Rows from block 3 of the audio encoder, named by matrix and row number. Rows with one number belong to one neuron. Each number is 500 + 25 x the weight over its row's rms, rounded and kept within 0 to 999. All counts start at 0. Numbers have three digits each. After the name is the row's rms in percent of the matrix's.
# gate: first MLP gate (encoder.blocks.3.ff1.gate.weight, 336x128), inputs 0-63
# fc1: first MLP up (encoder.blocks.3.ff1.fc1.weight, 336x128), inputs 0-63
# fc2: first MLP down (encoder.blocks.3.ff1.fc2.weight, 128x336, transposed), outputs 0-63
gate.186 084:512543510526525524510436496510541486454470496464483450514503526534531509516507478516510530579503515538513502506516483493554519479558461506498505494519510457482543512486503501489525482520503500
fc1.186 088:469449473494484496489446499478535522548462489514490494540454471545546471531508497498474500505505509464511477515526458472453511540543543503505503486514496499513479490513478487526525547477528537
fc2.186 089:454545525537479503504508480456495468517478510481474470475546504471509541481516524533502521457485486512486488506494511481502499486494464493511473511463521469552472551457522512471490539521520486
gate.187 115:493476495511465529498486510518514520485539519489502501490503487484467511532478541558498464462491519480493515551499516493518538506521556512440455472506476488452460505485477522496522493523510505
fc1.187 120:485516530493493506494507466538532472496570508499479484444501478534554517485498466488504527456459516516481510484495491514561454506460453489532489529530511509497503533474532525527472515492494500
fc2.187 123:529486467502490490514513502510518495510505529461501495522492479510503512471501523471455497456513480488563469517477535510513510512463504469512509493498541488506499506526523526487476493524441459
gate.188 114:459493474476486518472534525500514514463498503528479483519477543513561466493515484479509473492486511507492517528501482499498501516520504549506476503551530494500530486495444483534534526531498491
fc1.188 105:474514524495475550504532517501498497459511467531440510469501495523469486464494499503542493486474523509482518478480469486506533458504489495486467494519489509495477490528522464529531518536505546
fc2.188 111:482508512516487496502518489514514493535521539463470547510535496523531506475528526481487507491529498458527485541513507521466504466494526509497515508459528465527496512504518468445493490521465474
gate.189 067:536485528501486518483516527526503487519520488469505438480510517462483471437530454529478493478449506506464487505505481542478506490499460522497453522487488475459543513462535518492469525492513499
fc1.189 070:486480519482503501556477479491504507500512498513523513491487470493477518486509514511520455499485514511538509482514519505495508526507526519508437468531479523492482489517487522479532496494508535
fc2.189 069:472516513515570492526469494470484536509512466526485483500492499531452510492483489482516488492520558519539494491476519510514497457507490495478487472530487434491423508530508525490528527501511551
gate.190 158:481516531506502467538482473475507471518496464512523515491453475476515485516552503491499470508518524506474496528526512497496467464464491487509484541536523507481461527487494536540564541514506523
fc1.190 133:476470483483496515440498480537508535493514481501519545530522487500473499450405498536502515484437460515538497523476510488508455512501484485469508492479491504559500482537496485495493481482485512
fc2.190 129:520488512500477486529476487483476478538485501499525513475511494491503518520558504478513485469536510471476517545521503520491489480499492469508483543509502491460475526516508511510570498486491506
gate.191 121:481530518499497531493480505468490488485480497505473457504476539471522502522512478517508478511540512596501488464502485491490461501533422526485488473547534485494441554487511504549506492486536503
fc1.191 128:519480477494497469488545503510528513505502512513490510522491450503500503489489490522479481479485470449535470583508512500515529549511574502486521503475456499460570447471474480470520505484479483
fc2.191 131:533529450500481557455477495468514524559493481550506476484471511482570517494514470480536521487484492481513513502520537488474488520486461499467479524542485522526526501471487534508462502494513548
gate.192 125:495504516477514475543504479492532432508506560470473511477487482462516480524512482462492517464528502478477494512521486512499498509522490499521517533482523502454483544448510549497519538483502495
fc1.192 130:514520512519498483549524486454472461497515519495466520483468544472503460514540491448523499482547548526490483484514499493509480522527482473551485516511515482465432479451510534512515517495515518
fc2.192 125:537484493509508515466503493546495523515484485503494492482501523506515458490499478526496503488503512486547509437475514527534489486504481532487530452477484516527516532472513514473457476515492514
gate.193 117:535469543509519504514475485510520533455452508474522497550475452490480441496513515502449491547477509497482498500507473486516503522531477536492488509503473506434507505486502506492525511504527529
fc1.193 116:487490487506500508517477531453507484532477475519480523553473491499529469508517528496511534570551527441491500481499487502496552483484507504449503528519471526498553499518436449488508471516510497
fc2.193 120:553519499524488508498459487475518481491504539492524445525538455516530519474531521500487519452453464521500441509517518505490524452479500526500512503492495492531517513517496482471503532502493495
gate.194 064:485527533530502500532561465470506486493482455532514539510490485539492501510510460485486471449503537488493518515536500486464463514471519493502439535530507473517480469468467481491482495529498481
fc1.194 068:544475512499480567458518507494528479535467483461488516513499505551507503504504544482514482467491516486452500540526475497475502563504486467507502514514487476508479521498485496508553460542519475
fc2.194 067:545448545480494469535530531473492480501445502525518478509492476511486531520491516501487503497467527504484490505489532496482496479555544489532492492534495500518486467456509537506537504486504486
gate.195 118:497503509501526522508464523503501500498520514512498504520517505483527526552489515499548510499543518487477476499509506489568492514504526518474548507477466515505502473554497487506476530469532510
fc1.195 107:504516483499512531506494512435494492520508524534484491526463529514518488533475519518527532479558537477488488458504487516491535532494461534461489512484514481497483519534493536552506540456520507
fc2.195 112:507471477504535487516500508536487499451503516526465519461542470528560489501553517472514486471464510487528533471521492464490531510487509513482517491518481464501483528511526483472516492515479541
gate.196 109:485504552508507509515513483543499495475519521487508524464508524564488483511542530450483481461494479464483489578492499477544511458501544512557497515513475508486482492505537487519517505484524496
fc1.196 107:485519471514516504503481485474487514532531505506480496488499528489478485483513535491500462562542495505514494420517505540498481491533465471466521497475529476511505494482493535501466513504511509
fc2.196 109:543552498475478528533506493487503515474487498549507532555464514488508410446474492498491502489496513429510508448487530481516493513481453519537483521529483548509481547534514533471520525495509501
gate.197 120:503524505540504479502499479469498473523506496466480495509476449511453453501464477546499483537513488486496496499548468484495512489481498477488502524461463509464493532453519487510477539537482485
fc1.197 119:517486497494493536501498499521547501522498478499465522459536526493533482479511490476517477495455516474523510480449486532518505507469477476514484500500542551513511516543553503539490521490532541
fc2.197 128:520461463484538464443493502495490543546479503513527500530475553526503572488509526463508545497502494494491477494496528473516517547520497506518477495517509537495504489466435478539517455491464500
gate.198 097:501541482487503460569489540473522507492508494518507465523469478485496472524501498505510466510539524485517521474522525482512512493496508515562496451574501525452487486497513515513501531513491498
fc1.198 092:534530490482515478542532499494532541455530492518488495507512471490481483495485497546476490495487503464512490508501471518532472514464487539479515512507459527469498513510529515498505484501493467
fc2.198 092:494535504517478475511508489507522562489477455514489480447461431548479482485494509474499485530478492501521533520496502538524502504472518485491495505493484461484551483460486497498482514484455530
gate.199 122:506470510508497497517528490499506526511501508504517503511543511513466510532504541488541522460527521483540518531492512523494495490505514469488574510447529488519514518514516490500508471470522519
fc1.199 115:500517497448448551477502527530487469520498543509531483508503545559521531544543510461524526488483499478491473471515500546498451494503467533511506494527487519541495491533494477501491498492496486
fc2.199 122:512495520516526465504479482492460490492468513491451536504497525461523447518523469473486476538505559513510516501466496497459519498524490446515508526503531453479507539497494532535504511504523539
gate.200 075:533468486499481465512472472507531466503494498509570536525494504505492495472518457567511491496472466507448490450449488525494526492504466503503465514519464509508484514521527516499486503485534521
fc1.200 075:484497467492464496514559531521500498494476515533451506502479495449528492518506507470471457501533536462554529521491478495495516534488491504473479466491510469465538433499499475516506495477520517
fc2.200 077:525438517485503498528466514476476496495498484508480473491529500514522453486526581473486517442488493495484493533492505527506540510515496486573519513472483506500540532519462483485521503490526525
gate.201 125:514508525480542511465520513501477442516526519450472504517538479465511511518510493494482504497495539506513496487519473476490496513458469505491507528474470528486492492539508484532541526497481541
fc1.201 125:526533474517472507530453496454483526513461459484460487545519481468495484508507447508520481489550510474499513474476465482512528478434473475513480487526489519502491482485475475515481518533532516
fc2.201 124:496500517508534495494527495505513502468502546506506490486528510526465477492485470505485521511482507525506484472485473480518498505496471468530496550487504501473447511482488466566463527496510485
gate.202 115:506520501497566485505518527471470471500483468495494497551523526505486474557517492502522497510532516488476534486549455529484499541483477503529517516481495527468482477523517512547472574510513504
fc1.202 123:520517487469531525535480531483470496501494472480501498510510518513510491495492524534484531465517468476477521444493525518507541491464528554523502458493480492507531483554457498477473498499537466
fc2.202 125:537503501493523464515494509498463481516500495518513481495510544549477500508528503498526473480475486470507539480535530498490524533499465508540457458518495530524512525522525538513513516512440480
gate.203 097:475525474495491478493479496516512467484515528482507526492509485486509519440480463534502492511474474504507497507519505462486499473461523491476475535494480499494482566515479531496497546482472480
fc1.203 098:473456534476507470488505501491509477566549466440509503488500525531488504519482486531454510493475488518474519470468468490473498506466536501538519480489489488513544456515456463485464514495484493
fc2.203 094:482477498511515459463494514515517496496466521469547507535488509437493530491500476494491483514522499531505492512526491477458462503488501537469503491537508495468507531514511473507487495550474436
gate.204 112:523487512457511537551497490469495505490526526506519526456506565515496486484519543493490477474457489511500538493492513492554491482490541530537501511490498482562468547525519545473502497505492479
fc1.204 112:432491501501510502530506501472503530502545497534508508521488495498522519493439542518501484481505497494506487492475533461527471459518506506506498490502488473562481492476493522489420503470519514
fc2.204 113:480484504511504475490527443513527507510461481503515490509492509519520490490494518519495536505508494450472501513499490469501472475480448475473541523507493486549461542542517532498502525509523502
gate.205 097:525475478501498467523502552479509488535530478463483466508497500445521484540528469467474451459565521480497486495510480479436492522494466530510498524516500526470525509498494525515509514495519532
fc1.205 103:518473456506524502501458509477498469516481493511491479498492460502548481507494497488475538491542486469468462465508467510491527528520480494506477517519470499522502484493495548496453514509529530
fc2.205 098:514529475504512469490511485507507516457499471509462479482500480496494508469485492536503499556462493531515517478533504451529515486502513511494504505535500515463486540506503483543477511518484540
gate.206 120:522531508473489523488482514464523483492540495519463509474478511495559504550552510453511495505516528506482492470520488478501511500496514514519483493538516493470456514552543495548544495485517518
fc1.206 115:498538512535481540481509480505481496507507469506477488507494509498520542519513488481546457491516488524526528511503530515468449490450493488493429488534505522538458523533515546533531533521483527
fc2.206 105:474509506496486512517493474516479454500526523454518513497538495519496518503515482514509484498514491520476510516526466508508516456520530495496545546508524494537443523500520461500475518523529461
gate.207 097:461537484473507529471507489536516541462488514514511528513487504494448535514514492566503464502481496502484473506513546551546491473507530503482496522472499465513462495503532527492523503476504549
fc1.207 099:523484475500536475478478469476482465492444497482509501529483444439503505548515497517506530545553492521480502489498509475488517520507493492437481502476532517422530444484482487517495459478497522
fc2.207 100:492497524540503518473515534508484539535505478528467490487518510470521485523513489509517514503527494505496496492493473500468560505551506516502515478499471499501572477507475507470449449475476504
gate.208 087:519493501455515498487478502505528477495502525487505534518528460468466496483519524460494506438482533497498475511491520480515477500484535496468521493536527516481448510525557475493479483527465480
fc1.208 093:478441494490534508475484566507510537493466491485487525520536490438504502503486497480479547441508489507500503523529502519516521535512506507475470460499481547485526490558526467553501502499479532
fc2.208 088:441474471512490540468515527518574496495502530489472528478489520473542471498480482530510476531501490542536490497499468549457503489490537505502482534501532461486526477481454535512486465485510503
gate.209 099:521539506513510487496499497561455482462461486461525525529494492519475530523519500481527477536534516483522516492531493476502491500548484511483561477529485519510476530503532447492501457535472480
fc1.209 102:483474530485486479503475481461519536483510486540495488519527541491501455456486497556472483509484498530473476479513456528520538501504489534499472525488535461525512522529515461541499489493504493
fc2.209 097:459503496492527464498499498518480487541477529503443507435498522509528540505528524502471488496493514515512512470450518491522523522479530516547526503508534512487493495481507492496465434489486493
gate.210 100:471481485541490472476501499507507488512507486515485462548509534481494552482450469541509497516501481533524525483503512479509480472519508487452505482510578472502457531461534487512423506511477520
fc1.210 097:518516501475551481531510503465533535531485493472504501506492460490444454487548526494512479472545501496522457511487518500483473520466463487464471486551502531550539495497456536499542489477513526
fc2.210 095:484515509519504555486505504513529481521469526491473498536513522470495476546520513471545515465517529526490491497510535515509519508505521501516483490542518479488529472527490472514512494461497471
gate.211 105:549508478508525507519478502499501463543482475463542475497528536515493505539551510485468514458523462503485545446528502567493483485490499491521466489492502495526475484519525487482511546549516475
fc1.211 114:513482460488473501489478450513471512506467539507464501493478475502500508473520478463523488463524493481531502480523508465487492508518487456483467490521496512543487522495475519485514497500508532
fc2.211 109:467451462497465538472512499508529514518508539460489507515505522496526535516467458491461488493536481538509484510494500469455402484547516482464501520516519524561522492474476504484474490532468467
gate.212 119:529502478483495502472501499505483521500430484475510453552455476550474470512479496503498496531532516497512487502520498513482533509543529507440502467496440532450511493505468500500537494551496513
fc1.212 115:527483502513522524485475498514513482520482501518480501488504491517520458504580536460486498493492507447514539470482489523476498505485447503484499523506500526517550486483514480512531472493494537
fc2.212 122:490496483513522410492517490506538492520491530451500499501488498495523523509504508521429540486488482507509449487522492498488498535512484493523478524458506516514508494467495497532483532493426500
gate.213 094:497478477486535504542485533498522474510503505500504479501506505495515474487524497479503489438526479465525540487511497502497537473519519565510482518516478475529538462542457528460498531469519480
fc1.213 095:513483482497518498515514534462481510520487486510515492547502503464505487514540535503491453520503474448515452484517478514480524497506468517503494531475463510482535484541488510541502524486479500
fc2.213 098:493503528461481529542488540528480456455502515474462492501499490520480471525534491449552494474513485502481529485498527517496523533513559522530494463520509491461521493519498513498521497515506474
gate.214 117:507497481518435476516462491489508521492496506495515460485494501493502500491455480532486532475493463544531514508510503458505511491478527540516479503513491499530525514499517517492495525517487509
fc1.214 112:481501546519483518502542526466466478492464523495478468508514514524479545529472476482495518545500548517513489487518495506441461486539519515450539515504469500501532468474495492483483489520478512
fc2.214 119:481450484511515491533487587556511479505512523529472483488500473497529484541501497519460510487462438493438499472521514511492512525529535480516529489519514513515536500460525491466455506501476489
gate.215 099:482482500528484535549490499510492457505522504532462496453517512508541518465459451529503576459472486514530525481507504469495477523537486534533492506533489506496535507523507503507471540501514472
fc1.215 101:520466505495531540457465499504511477469500495504529486542494469497481478479471495501479474530491504513515475502460534486492472521517470526480468484512547503494491467478543493532497451504530497
fc2.215 095:509479500465468514513509470492519544454526504489519536496504463536475497460461541499510468514493484473496560517466507492535492496491488525526502494474485538482448503550506496516482489511487487
gate.216 079:507462487516492537501488518496506492520461501509553497483481493523548453503473537539489486501515519501491525495506492473472495516542445493497479475519505519545541511497466541528460480531512474
fc1.216 080:517516469493494520476488450498531453513521472443523502502503488468461551507504505485540496508464481509516500505451505450438527503479554486477520489470503526508497487538455518487457536546512499
fc2.216 073:545477467465502503465485509471498544531516530548503477528482525509488506496496556494546474484482500456489493524536517504514506517521491518492502502478464539515522490459482518524552494503535521
gate.217 099:504541522501484519532514504486523517491487508467505518467526526481523486498470446509503541523502557528528504458536490503450463507525476500509487497473513516518516525530520522500528502482522475
fc1.217 107:479485461495505503491524522494483473470492541507480491517521452516484497438539526540498438478494507461511473547500494474526519503485495523533536478505492496480524476533558491494482522510508526
fc2.217 099:535545519513478547492510502538536493487502499534482493494477472520537491497504456488516522508493498469512482471507514519508486479502477515482481478496478520537519488500493511476509504485548524
gate.218 084:488488482505484474501517492509521511489551504492496478507483476480496503537497480477477516448480471496553480519521531490497510462523558481441528486508496494504511457533482527496458535512512507
fc1.218 086:520441499466479521447486498489520456504528494512521518506490527483531445499551528525504464469495508514486471460502509530537535503508479477487515464509520516509471515523532522483535458490521536
fc2.218 080:496526488524489510512523537469508476515509549534434487491496462520523468439491483505508481491492547493554480506451486504519534517497519521546475502523486492513554537519497532468497493470529529
gate.219 106:497512521522527452504515548503483554518511460512494520509458509494494490552466559527501535518537481549496522519492492495444494495542516520505493493491481505509470536453450540486512498537465476
fc1.219 100:514476499477512503490477502520451460510480469485523490500517541493473509476500549452505505472484477479508547497474485520502526493445548496528508439500512520486467492514455458528529469547492523
fc2.219 101:528454477511576495512452514477502513509495554531508534521529519505482486499505554480510480468489476482507497495460517472533516521508468513510509470493497532500492486512511509497533496457494505
gate.220 088:518489495485462531499509460500473563544483540535490516540527547527441476506539522518490497531537496469495512542457504480552497468505482528522508479530505495508472470478487512445508496514502501
fc1.220 089:496495508487480492470501470525441527468461514510529522542504503497494490470537479517481458477485483508514484515513524490536456492554465504482481520527497467508420520508494462505495516516488518
fc2.220 086:509467486500531491517513479493475467499512509441487469527513514508507497503493532527468519484462469520510490499501503529474516545526507519496566482457499482505501436492504455492502478511486478
gate.221 122:476510536494517507534518486549490491478513518529531520445492467503488506457462485520483483517450468536520497512508504484523515462491543514489512515499469496518514491539499487503480535471495517
fc1.221 125:504482508517522505514503475496500489486508500503495529470482495510537440466484530517463494481476493475455513473513457504519517515475460492509484555522503516472468563519535504524487526537495537
fc2.221 128:525521485503488505481467529459499503539507473529526517561468487480477470478491493524542491524533514462527513456477508516488508487507458468504471511522514548504490478534472569497488493494511522
gate.222 089:475479483512508510536510548467511534498524472496469488543525449489495517520502487488521539470508510502461498488546496480486492506532522502497499507458499540479545528539529511521487532495506508
fc1.222 079:502479471480494525515542478518541493453499537474470524441466434516467484473493480469517473506488479506475528523513492499491435524537477464517518527500528523481525501502502506487480510521519458
fc2.222 079:481478466502479508463462538489534511496506510492550506503463458461550485513478509497483510497543486467481467476461502482536465498517447474534494491516494531531509492521472537532485491477532500
gate.223 115:474489487510512526567479511458471517532526503549544498493500551517505523479517548529521484487513471538497475487471537494515464467509434518524477462530490457569449516524494519493474477522491482
fc1.223 114:489484533485504519513481507487493527442465514489552518542517527464475496511469543525497460546498530575514474507472509490515486530504491503486484487542545474536431530557514491503508483499501502
fc2.223 117:514486546497503457525519460535509501475496542460539465526502485487456504525503517485465501519505519507510470548483499504485470495516521534531559508460512465467526526513479492491540519504509468
gate.224 110:514527511532541532475498472512504515494444486525515520500481492524497515460532566469498489537462484498518456502476501492491550499458504515510520538489471497499497508504537500513483490507473495
fc1.224 107:513457484475546519481528508485481556513520469501494512534487519481515491513488541483513459468529456505542504523459492517460514544472499485498509442469496520499513461511483448483531493503506486
fc2.224 111:498510497484535483483517518504445521491499514452480456498507473485476525463500488473501521493518496501520503518492504489493514515493525486495564483479456450517544510443485475476480484536478494
gate.225 075:561537546477510492522523526526548483496506533498512445485503504493476492508544472410515509487475513540489514541516515488570505493490472508512487478500503480493547485437479520510510507484537524
fc1.225 072:533489549494530513492470519496493499532461469479496450523494485480511434520485487494498545559489527537531499483467508512479497475509471519463500488510521501509485519492489492513537471508476510
fc2.225 069:527470548489495491517535471569517488476458434473489499455514465496529470509459481496496463527535545500503495506475462495471519506516543499488499507505507468481503488500525471517521479501515512
gate.226 099:464517469490485459485447500467520496483521495509448499573482486447499482491489519551480466469515495485530474488508521443535504511518538508502519471518495498520451485498531486487481489503487503
fc1.226 094:498499508463507495516506490475456473445512455469497523535519515528471521477511542502507470481547489475516524520503506497504539478491535528522503510507480487493458494518500484471496509522501519
fc2.226 094:451475542508504458540485476475462465473511505503478523511512504501511481513495480532453478534499533531462520491485449491494503480493486500501539538505498494469440540512536459485459494489528499
gate.227 126:522509477485517482502476504454526468531505461507505499478480471448519482520504533478471502503566506491491516511500515512492498526494464519534507490525534482490449508482488542483478515518525514
fc1.227 137:464517510468509507487492471520487505529484481482547552464483559496439501533478521490498508512464477543527531513482543541560489461476531470516563472483532481516473484509471502482496437507522448
fc2.227 130:496500519498527531527465508530494488525470513518527547505500540494544480509537502475494525443543488459502474502474491517513461487521492498498485507473479496551498473508492520481507513482516473
gate.228 085:540522514506480552509528519516512487513454507513514544470475540476473471502457503479488480489472479503563494523493534504481470506558494518488495498495484513544518544526502528497521506527493502
fc1.228 088:464468506493502507484525485529554586498494502523528512523474540538476498513492516526483510544472478498470513526463556505520517500479499505512492517492488507490515504476490503499456427486489488
fc2.228 078:514506499514535482471506505497491496466495497490519488475535537520511491458490499492519502517500527484481535498512493490494504490474462490515482538498512479493414551513558477580486520480503534
gate.229 094:528525500519503494486490493541489538522526488481534478495479536544529514503490499532510510471466482493504467517546471487520469490510488507497553495555479473512512541503488508520469537543535509
fc1.229 095:500493501559513530473489516506507519478507486456504498515499529552480525451518485489484520516490502510496521503554506493480489480488499480509583494493496486507478538474503510514497498484465465
fc2.229 092:531520529506489522469504468453480450496501476517501509545516566507538448514498521466506491468529528483445474470498483513457521484510456459517466513493519505497507504523521477531472529510552507
gate.230 096:502481464461517498503482544515502557505468506526491478551518506520523513484532528497522498522530502494519513480531467506454504583506532542504526495487441504447532452490467484502542493502495515
fc1.230 096:463475498473495473499509473481502527477503525533492549490519531492515525459448507509473459498529478493528501493477492460466526507516488510493466453458533476551492477523539470499459487495496503
fc2.230 091:513479463472522441520515505513533485487480495517512545481521495509530462520522502441487478506473512493487521462508522523486538550493491493534455474505520519493485491556535520542506521488506501
gate.231 081:510532498492498472480496488472514481486509500503499496523504518542533469512556469509493515505495538530479500487531500532518475497543469472501546546487521531516523541486528511510505501498495494
fc1.231 074:524500490488524523539444485477511473505494521506523520517497508484501478455456531505518449519484493504472518511502500500552524499473509521462451521529490536534460526532539512504492484490505492
fc2.231 084:467479465558498516530497544525519504483488452518469527502511496485542494504507535511520492459468522529499499480482496533477494480507560511523504498551541499506533488502527532488490467474513479
gate.232 101:543511533515501532487500505540533531501510498458532490484508498532480522508544521460501541507515502507477515524543502469500473498532495491492560507519481512479510501489507561525520534513463498
fc1.232 109:487539539553513527502517512496470505487526477492476477494487535559526516543482496455515493516474485511474485470553525471499493445482502471512560488529471477504458519528493490526437510521545502
fc2.232 106:519524494524518531459482479481493488462508494476510491564531466506511428507501475490489506471522513536469470473523472492504499498495489469484525497476521455484482537497511482524493529492566487
gate.233 104:503531509515479482551491515513523513475501501529491489509465450490530465481564476498485497532536551463515481495539521521486476467503464519487504502562469488444556518527477495493498508508500495
fc1.233 102:512521514493519497450518542481478506512509505451504493487517549534516546552517496422524552523505475530518486506531484487511529517457504472529533509456473517474470508497498508515516483503512506
fc2.233 110:499534543516445523518529418502456515506533506484476495487515562536500496492496464531463488539526499491516505495494457437490479483546487515516517504490496504544473503490504541486498560526527490
gate.234 117:458495480519546492489493513520517530468502462504488476560512495454505506499508509553498504523498450491501490513488541487575528499519515496461485487523480486511488509549535466465513470520501476
fc1.234 110:530509470466508487481508508515492514512502485481508510512508537526524460468561485451470465441525490457511497548484500506548508539472470510545506521505516502505520518526506528505528484530473512
fc2.234 109:470464482519522466505506493505523472497472495466516493509495488522486487490486517492472488475491470535504499507475488505500526503504517432505516490471518452503507477491534485505445525513447458
gate.235 122:505496527494526498471480513490543467491500478464545504505504478487518509538511547459455469518536472519471494496491485504483512481513495509531541513477508505487491547503532540474473485524542488
fc1.235 120:453484486481475493524529478512471498548473524501512531490503553502466498503501450558506515473464502482535533471467524530527474522502484488487478504484514457550511476465515497499525486493502482
fc2.235 115:454500525507462465524509519535503489518455532475501512478475522492488505558521503472461492513564492492499505535479516515483457474512524503514528547494513468528503516477513509478499487512490448
gate.236 059:491506480497530487490499528522543528504498516503504498477509492536471431506532498461506551523473508504523516508522501522532519503498483537498560531506515470442522472493542530513475488486505532
fc1.236 061:476478525465456490536527482448513492519519510505508499504524543471525486512500473497492474462517497489454533487498497514469478537471507517547495489449503489501497471440519508520506507500503511
fc2.236 062:444459478495530507543483509499459518508510512516481535479521492495421486489491516519503499490523479504505502534499567518478481519527465499470439495500467483562516488452554486492487468496471494
gate.237 113:514500492515536495531512506509474470480505508503500518483493497528460564473505551512461441594485487476488474469477500535513537477473513488537535502509508528523485494471526489487461468504476504
fc1.237 115:473472458481488492495521531509477524517481480484463498534502466502500562483502504453529492491505503479555481500495478481494511538546507511461537450547456499502557443530467488513475508564471494
fc2.237 114:552526512519482520504445470497491481499538476480513453480481484494495505490517515499535485472499457513488508528492509483520491506476506497482520438531486516497453561509519513498513483545475480
gate.238 108:510495496499484538486480510508509548520461528539519497519507553507538453494536485518509477460540487475520503499505534494504478532563408501525480473530504472502481522549515525501536512520521500
fc1.238 122:459553483519487490537470502505535507482539510502477463485493475477478549502475454509532527550468470533498507516511479506511533465469561512471507507510485502504555483463479479500456507472466492
fc2.238 117:519531477496495543467511503489505514542499488516483460496482459505480530460492465488558519507539509449520506490527524490529503484464479481490500477507465537504540516507478505490479500479496565
gate.239 126:523457498522479466514487480510537473493495508489495532546494460473501512467504524540451504520501493441527472520505531488518510508483547540474493511499470503501545500519511474473534464491489504
fc1.239 122:491499536500517483497503499484495488474510541504508501501519511482499479514482483557515486501504518530472476447477504478487486503556458522515511518487491479492441523490553531478519506472523518
fc2.239 135:484551534497473558498531489490476493523475510529467489471517534541522505559533483510517498515501525491487524483518510511454511483555508535533470514528471498522552467462470513494500503475512520
gate.240 088:482492483506476517443473512467510492550499472501480511542518491423539480507522517542502482568498531508539493501494487466497492500493494494499507472515502472511492524534522516525545459514507498
fc1.240 088:513565501513512493502519495487471520472498484508523496490526519535500484491517498497471463525510497489544503495505494500511524468478445504542509480512499484476502438548504472507525485497515493
fc2.240 086:526517531524478492485502488508463503500479502460497514500516532545492499531525527513479499474501515490454496489504463536511511516565475499531557513517508491489467505486516442494507498508530504
gate.241 069:503494487474500479546490524487516549507477525510566548537450449483506493505463498532465509449467513470482500519479501543508509534549481511488516504496513499478473471536517516507493505496501492
fc1.241 069:507470450540481475513527510486489495514469515497491530495493499512522481512487500518488493529512479493482482467516456468446541514569470482538504508521556464500476508501468530465525464523520486
fc2.241 064:530491508506508494471477500498504513483507495552494549463511491479519525479476533534496517497507508497471496486522444517510476511475547527490458487529482548500527482438500515481478507509504435
gate.242 106:454501525505541513474506469493518484515544526500502500483437517470511517499468504498524521470481494458522463505501494499528479484469486489496530516537520502526501540482485525518507543506522513
fc1.242 112:515531501512519505469560491509545524547526504530478454478479510519488529486462466484518481542511505514469515445490446543492527483503476520499458521476491544515521475508495492480479476500508485
fc2.242 107:513500540489516477501506517495476521473506532505525497498504459469436545503477476490481451531466500566528466510526523494496488509514542513477524478533502486464501487489518452470533526503498467
gate.243 066:484535529522517482493477485517484503461465485530459487507471442471485519518478482476505483455481488458490509482526497480507472510516518519525482476512509515533525430507476542471420518525465526
fc1.243 061:502451473527520498506503515471532482535496500505499529532473496477551510445477548481569513520490519531511471496483524440479529510477484475464478502496530500521531504549531505531466530524459516
fc2.243 062:495498468486488490474501508509449463484527509508497504468495490508518489493494501503504512503515506489529494498525561520536524520517522523549465466493531502479552521504520546506505491510534472
gate.244 093:536535485513468499524497532499517523552507429526509469530496542529469522517467490543516504535517480505479527498486492548500523469480488495542493500509499511514513516496469520488459515523520473
fc1.244 096:479556544479516495461484477490501469475487522472514481517533495489496482451473492491518522464493529507477511526502486482520512472506511494534548530484508492490493472468527529538499516474504524
fc2.244 097:506508466466500517482513573482507539477516537486481548531500483488539525467464473466484504509469489496530502486516517490476470528508479479492501508488498551498515495518476485516484509509504486
gate.245 080:520493518485478520466490471538467494510477493500561489502499496503453492456497498521535444527492502469503497511487517564493500467491518507472485523495500498498502491487466529516566481487485530
fc1.245 077:477532496540477501555502547468473495520522475510507477516504499510532449501526514503486489460508515479511464496514499500489519484463489481473530527496445542543485450450476518431516503497517480
fc2.245 083:485506511511470526529469526498511496481508537521453476524508474518491501490529488499482532459508476496508480477522501481485478503536498465479494501436521508512522509501481506493508510512492491
gate.246 088:485497469514498473501495486467438486495420490459463500570474474485470483526465481523482507554530469467528490513518525513508508499431548492481513504519508474513536454479505501510516507515484481
fc1.246 090:491463489489509505529503518487472497433508472492532510506470479504513492418514485509454480526501517505465500513489510475501496498478501519476517499523520522504550502478491490500435473511503497
fc2.246 085:496488482497514494522426552493510476460528533556475497532509455456505504448516537529492471511483475521518509491506518494512488470487492525493474526529523537500450552517539490508488501467500499
gate.247 101:498524495495521500497474511497511482476477562458475462514501491484498527513500491511506467528508496556521479490533525463524517484521502540493535496476482480498496525518519504482494526519488491
fc1.247 105:541502466488507519494496491478522441552517490487492467491460487498526509537516459483549545441545498423483493511516479523466467511563507490502481465511523547565482506484474521460529524495488485
fc2.247 107:519533480504488527496486489495468483511511489488519442494507454551440545474512496486509484443511487470536473518488512503549496500467464509461470502495487480520543489481512463480489515511460495
gate.248 073:484485495491448535533513537493512529524506493533511539484507523523470452503479520510452474531530496490492488458527534475485516510507508513530481494512493507528507516577504489527435501529448499
fc1.248 068:495498447519491498503511507496497466521565534473501516485506514500479499536481472490464471505513472473533500478515512463513495491492472465495522534494520500566512479441525492500477492494490461
fc2.248 070:488482515499519512481506514486473496561501509536495456468480502496542537519478482521509506519506489530498474539513486490503483546535562508517510495501487459526485506441455468533520488510484498
gate.249 085:477494484444505488534467513497531500508490495487496479468494527497505444474553502501489529522493478536506535473517473538518512506513485556530493496455527491504514475536521513482557486471506500
fc1.249 087:488500506489521468520514480527546473480506495495480465488491501515559474478487479493467525487497447465463475531509478545557531513469522504540504493476494535480464527518529484496481517519525485
fc2.249 084:535558495516473484486499481459516478488490490560472501522529442516480482475510503503488521524477555507527507522533462492504483483495510523516439487485481519456493556494487458514491532489494556
gate.250 115:537502517512455546537480529506495468489482565500497482478484559499556527514492470462527481486496482535499491497537521480483444504497477520575479477543479485537514504460481493504511518501502497
fc1.250 121:491577467504523500435464481476551501524532502487491474543463497494477535501512492520541520517533473493494502507513479492496526513522504515468484480485492498505472458519473472498483495522478461
fc2.250 116:519521502493458519484527492499475497536521441519508460492487475511458520468521510505515505476535501459493500499522521485489498477480453487527460487499530503529472523485520472462512525500479498